Weights of a small multi-label audio tagger.
Model: 21.4M parameters, norm layernorm.
Rows from block 4 of a small multi-label audio tagger, named by matrix and row number. Rows with one number belong to one neuron. Each number is 128 + 32 x the weight over its row's rms, rounded and kept within 0 to 255. All counts start at 0.
After each neuron's rows are labels from the 100 clips, of 14976, where the neuron reaches its highest value: "responds to" is what is common among them. Only what is clearly more common there than usual is listed. The data: babble in 24 made-up languages, each with its own sounds, syllables and stress or tones, from a formant synthesiser.
# fc1: MLP up (model.blocks.4.mlp.fc1.weight, 1536x384), inputs 240-287
# fc2: MLP down (model.blocks.4.mlp.fc2.weight, 384x1536, transposed), outputs 240-287

fc1.512 [129 168 131 146 193 192 169 124  88 207 124 139 165 105 107 107 153  80 132 105 111 157 116 159 121  94 122 131 106 108 104 202 166 114 116 164  93 100 145 103 150 121 159 106 176  97 176 127]
fc2.512 [124 144 117 148 197 106 115 130 132 166 131  79  64 125 148 123 146 143  82 169  94 145 118 112 111 156 133  84 181 100 145  71 146 143 105 134 104 118 101  77 144 154  95  91 136 174  76 169]
responds to: reverberation; /a/

fc1.167 [ 96 161 128  86  50 133  84 116  73 139 143 152 109  90  97 108 114 125 129 134 135 122 123 160 123 163  56 132 141 132 128 120 175  90  59  93  41 140  72 143  70 135 143 119 156 155 106 153]
fc2.167 [120 116 148 104 173 113 161 157 145 129 102  82 167 103 114 140 152 115  66 125 119 159 157 179 138 138 145 128 111 181 179 120 105 178 196 163 107 122 156 117 157 100 128 155 134 147 181  79]
responds to: /ɑ/; reverberation; voice: high voice; /ts/

fc1.412 [ 76  93 139 123 117 144 118 140 110 112 147 166 129 161 142  90 244 132 143 107 131 168  93 101 110  94  55  80 140  71 101 159  94 130 109  86 195 206 163 121 121 170 134 152 143 106 146 116]
fc2.412 [116 173 119  51 107 155 148 124 168  92  98 146 132  89 140 110 140 173 141 135  84 115 154 181 116  83 147 112 102 122  86  95 132 175 163  77 168  95  87 141 161 117 172 103 100  97 132 117]
responds to: /ɑ/; /ɔɪ/; /y/

fc1.237 [165  94 165 184 129 119 139 156 105 182  99 104  97  96  89  93 136 124 145 146 102 132 157  98 193 136 125 152 149 137 153 162  68 148  95 147 134  83 161 127 125 109  96 178 118 192 130 108]
fc2.237 [193 144  78 181 121 165 133 128 131 147 142 104 159 126 187  84 130 101 116 113  80 108 130 135 128 106 147 132 184 110 164  90 195 119 143  55 129 166 106  88 208 175 187  56 114  95 136 154]
responds to: /ɑ/; /r/

fc1.407 [129 151  97 110 162 153 151  85 108 128  98 115  93 112 172 122 162 139 164 151 167 145 159 114  94 106 182 149  63 105 138  66 122 129 134 137 104 103 144 154 169 114 160 169  98 103 148 182]
fc2.407 [141 162 123 103 137 151 112  95 158 189 128 145 125 145 120 123  83 169 132 130  96 105  78  94 166 116  94 169 116 123 171  79  86  72 143 190 133 103  89  82  90 157 117 104 120 118 100 117]
responds to: /ʔ/

fc1.113 [177 159 162 122  94 194  87 152 135  57 106 129 123 135 175 142 110 131 163 154 117 156 108 149 144 135 121 113 127 127 164 123 106 166 110 115 130 102 136 163 119 115 185  98 162 112 226 108]
fc2.113 [186  83 117 123 125  83 129 128 160 182 127 148 151 110 129 117  89 206 139 120 101 141 105 112 137 131  95 198  99 111  94 153 109 119 108 113  69 161  93  87 116 158 132 119  68 107  80 127]
responds to: /f/; prosody: stress on last syllables; /u/; /oʊ/

fc1.35 [112 118 195  64 116 100 118 118 124 115 117 102 157  95 109 127 105 126 131 139 121 155 140 109 136 151 120 118 135 114  99  48 176 146 117 128 106 183 110 110 110 108 100 118 161 116 108 121]
fc2.35 [154 103 128 195 100 136 133 167 142  98 128 126 134 138 109 131 199  98 174 164  90 101 129 141 125 125 122 197  83 135 102  82 100 106 172  56 115 116  95 142 104 137 137 153  99  52  56 153]
responds to: clipping

fc1.166 [ 91 126 137  59 112 125 111 103 166 150 131 152 102 105 166 114 121 139 145 144 136 155 185 119 164 139 103 126  84 135 152 173 137 110 124 181  76 110 183 119 104 109 190 210 169 158 151 150]
fc2.166 [151 160 169 120  86  67 148  70 111 154 153 115  95  91 164 100 177 127 126 109  65 165 162 128  84 164 108 192 133 172 162 153 135 128 190 114 101 148  80 146  98 172 107 119 116 107 157 107]
responds to: /ɑ/; /u/; /ŋ/

fc1.646 [104 154 122 137 138 203 136  69 105 180 124  93 165  97  99 142 158 106 124  98  70 150 150 150 161 135 189  93 145 135 176  97 139 129  30 147  99  85 146 130 156 139 133 141 126 125 136  91]
fc2.646 [ 86 121 128  61 126 114 142 173  83  78 152 120 141 160 106 120 127  81 116  87 118 104  75 104 140  94 195 147 129  98  70  92 153 131 149 112 158 115 122 183 139 109 157 114 105  96 215 166]
responds to: reverberation; white noise; muffled (low-pass)

fc1.370 [139 152 129 109 143 134 132  71  67 174  95 180 102 123 182 119 157 125 148 157  91 140 144 110 205  77 111 146 101 173 173 153 118 120 149 135  90 139  21  74 119  96 151 170 112 160 146 135]
fc2.370 [185 113  83 134 126 142 158 109  80 127  97 117 216 149 107 160 106 103  79 146  79 120 140 184 110 142 149 147 135  96  47  58 148 150 105 111 114 149  93  95 131 171 130  86 156 164 149 126]
responds to: /f/; reverberation; prosody: stress on last syllables; /u/

fc1.168 [145 123  86 103 127 116 131 198  69 137 115 100 113 151 114 123 121 136 139 104 134 126  55 149 147 105 128 132 105  87 208 191 148 149 207 116  97 105  75  78 113 147 182 116 147 134  86 136]
fc2.168 [ 90 163 127 115  85 128 153 144 139 146 137 108  97 146 117 134 103 131 113 207 132 111 139 102 116 190 128 176  99 139 121 166 132  96 138 105 122 229 132 149 120  83 150 143 123 121 107 126]
responds to: reverberation; prosody: stress on last syllables; /f/; muffled (low-pass)

fc1.39 [128  94 162  91 183  93 114  97 119 143  48 136 113  56 142 144 116 109 159 193 129 121 174 143 118 137 142 115 153  92 126  70 125  97 110 188 173 186 101 158 147 181 151 137  81  91 128 212]
fc2.39 [130 105 170  72 166 181 111  94 173 150 130 135 151 174 143 170 153 111 139  61 165 158  68 118  63 145 121 190 162 143 149 138 127 143 138 117 125 154 132  86 116 125  81 144 123 148 167 143]
responds to: reverberation; muffled (low-pass)

fc1.199 [180 153  75 104  92 108 101 126 110 104 112 127 157 157 169 145  66 143 103 181  95  74 160 189 165 116 179 116  77 106 145 187  86 141 116 125 147 129 112  81 119 155 144 110  61 120 119 183]
fc2.199 [143 114 163 167 130 153 148 106 124 162 147 109 137 127  96 116 149 185 164 135  70 168 109 133  99 159 162 130 129  92 125 135 137  98  91 162 109 154  90  48 122 141 134 150 109  66  77 205]
responds to: /ʔ/; /ɔɪ/; /o/

fc1.601 [220 115 101 116 131 170  74  68  90 166 154 148 166 164 128 192 141 115 163 175 158  98 118 152 107 152 178 104 118 145 184  82 127 116 135  63 129 149 121 128 114 134 141 100 152 205  50 145]
fc2.601 [151 102 119 156 127  89 123  82 125 171 122  94  69 198  89 179  99 128 156 144 107 149 115 167  91 109 128 117 120 121 100 139 145 138  69 188  82 117 168 125 151 128 149 132 126 118 151 137]
responds to: /ɑ/; /eɪ/; /t/; /u/

fc1.334 [137 111 176 115  94 126 116  66 157  92 156 137 110 144 147 160 125 127 157 150 167 117 157 125 144 124 191 120 146  88 126 148 139  91  86  89 121 149 138 130  98  76 160 172 139 140 132 168]
fc2.334 [146 153 128 157 143 121 145 115 140 129 144 168 132 151 142  96 136  95 156  97 138 135 145 126 190 150  43 165  65 138 136 140 187  72 140 113 100 145 142  98 103 155 173 129 124 145 202 137]
responds to: clipping

fc1.551 [ 89 110 107 151  73 103 169 184  98 100 110 143 161  85 112 104 158  58 175  90 157 118 125  89  90 139 155 122 189 190 114 122  83 209 136 117 157 138 133 150 152 137  74 158  79 119  58 189]
fc2.551 [139 154 153 124 108 127  86 128 122 123 106  81  53  96  86 146 189 163 103 166 118 167 144 161 149 120 133 117 102  88 130 157 174  70 116 148 127 146 167 116 184  53 108 136 172 117 122 110]
responds to: clipping; thin (high-pass)

fc1.565 [ 56 151 158 152  69 141 128 113 125 187 149  45 138 163  78 107 105  79  89 128  75 162 168 131  96 126 113 135  68  89  92 123 158 197  87 152 152 122 130 198 110 200 155 147 107 166 224 122]
fc2.565 [119 146 107 108 118  93 170 121 123 175 117 161 170  89 143 162 100 147 149 157 124 111 118 134 149 104 131 153 104 119 203 114 134  85 114 134 157 137 121 132 136  72  74 136 136 153 144 109]
responds to: reverberation; /ʎ/

fc1.282 [149 132 130 101  93 191 145 107 155 128 156  95 181 156 100 162 148 143  71 123 107 176 134 167 181 132 109 122 155 153 165  82 136 130 160 128 152 169 153 113 137 165  67 112 212  74 166 164]
fc2.282 [ 97 147 137 173 156 134  95 127 133 118 130 153 145 171 139 159 153 151 105 107 166 123 102 151  86 133  90 146 172 144  92 153  80  87 137 102 143 136 138 145  91 117 138 112  58 141 137 111]
responds to: /f/; prosody: stress on last syllables; /oʊ/; /s/

fc1.683 [125 106 134 153  89 108 137 128  96 116 111 135  95 117  73 162  49 136 168  62 166  85 164 152 100 171 125 178 132  96 157 100 183  90 133 125 107 112  74 125  91 129 126 169 153  86 115 122]
fc2.683 [111 131  83  73 115 110 121 133 126 112 143 155 115 101 119 154 152  85 160  96 185 164  90 165 140 122 136 146  80 107 110 162 100 108 124 165 123 122 132 101 130 154  67 113 115 120 125 179]
responds to: reverberation

fc1.472 [169  76 140  93 120 144 162 125 131 193 152 184 169 128  81 132 129 109 159  67 134 147 105 112 134  72 110 189 176 100 156 144  89 151 182 163 142 169 110 143 115 118 116 120 130 143  98  97]
fc2.472 [ 34  77 140  69  84 183 121 125 157 161 117 121  76 138 117 157 118 145 136 166 122 109  82  63 111 146 120 145 125 147 141 122 175 117 173 134 144 143 136  94 169 134 126 154 121 122 119 126]
responds to: clipping; voice: deep voice; /ʌ/

fc1.597 [157 131 157 130  62 131 189 177 121 144 136 143 173 154 143  90  96 162  42 155 116 135 146 113 118  97  67  77 147 152 213 128 145 100 144  57 117 127  91 109 139 139 148 104 105 106 181 143]
fc2.597 [167 128 103 138 143 148 151 153  94 108 157  70 202 161 143 101 114 128 140 145 136  38 135 130 124 149 187 170  63 110  61 166 109 135 124 103  93 119 101 104 113 136  70 173 150 146  89 133]
responds to: /ʔ/; /i/; /r/

fc1.671 [107 109  86 126 130 166 170 140  98 107  85  87 141 149 127 146 100 113 167  64 134 111 157 144 111 125 106 137 172 144 183 115 122 167  67 124 120 121  93 157 134  85 148 133 121 104 160 167]
fc2.671 [112 127 202 125 136  96 128 107 129 142 122 128 100 134  68 100  72 116 139 183 163 150 119 111 101 126 145 155 146 182 130 165 144 114 205 124 179 103 133 104 189 168 144 173 144 191 172 125]
responds to: /ɑ/; /ɔɪ/

fc1.224 [151 136 121 162  88 174 142  92 132  87 166 131 132  89 135 101 122 174 115 166 137 122 129 113 105 182  90 157 136 140 101 160 189 151  77 168 164 108 137 111 133 216 158 195 108 116 108 134]
fc2.224 [164 106 151 126 113 179 186 180  86 115 150 152 155 117 115 120 123 147 135  75  84 138 100 130 109 143 148  68 135  83 179 174 106  36 150  74 108 135 159  60 202 109 118 112  82 163 163 121]
responds to: reverberation

fc1.679 [109  77 113 137 150 160 158  64  74 173 131 126 147 133 168 122  93 152 119 130 101 160 109 143 133 171 105 142 174 118 101 159 191 111 118  90 116 121 136 172 155  94 121 145 130 137 103 147]
fc2.679 [207 123 148  94 150 158 140 181 123 113 133 112 125 103 145  84 141 182 111 148 150 115 141 219 120 128  58 157 134  80 118  76 147 121  97  94 125 134 115  99 116 133 143 107 186  98 140  74]
responds to: /f/; prosody: stress on last syllables; /oʊ/; /k/

fc1.697 [140 110 130  89 147 136 114 147 127 138  86  73  97 150 119 152 147 175 140 156  44 126 133 116 131 141 115 167 173 125 191 154 160 117  87 129 112 123 159 156 130  93 175 150 106  80 149 132]
fc2.697 [126 124 125 150 102 125 158 114 163 109  84 106 130 131 107 121 150 164 102 154 118 124  70 148  86 174 100 141 150 160 144 128 113 139  98 101 162 134  87 102  87  60 140  81 149 163 137 184]
responds to: clipping

fc1.433 [136 134 110 120 174  65 118 106 205  76 207 121 138 131 127 128 194 198 149 111 236 131 124 125 101 157 158  62 114  98  71  97 152 144 187 115 141 128 179 138  78 128 135 115 155 142  91 109]
fc2.433 [156 112 161 114 120 167  88 135 120 170  54 109 184 173 114 110 133 105 114 136 117 144 110 172 116  86 110 138 138 156 217  86 160 119  65 134 179 129 150  84 113 119  52 138 119 148 134 116]
responds to: /ɑ/; /ɝ/

fc1.375 [157 115 188 111 116 138 101 159 141 141 146 135 139  95 121 177  81 117 152 106  91  86 137 205 112 163  73 139 126 124 140 170 131  79  94  22 103 107 118 141  64 125 142 123 157  93 127 158]
fc2.375 [136 162 127  87 146 128 138  96 170 181  94 130  84 122 162 150 177 161  95 151 100 111 126  75 152  46 102  98 166 173 147 124 155 107  91 161 142  80 121 128 116 110 134 107  97 149 138 170]
responds to: /ʔ/; /h/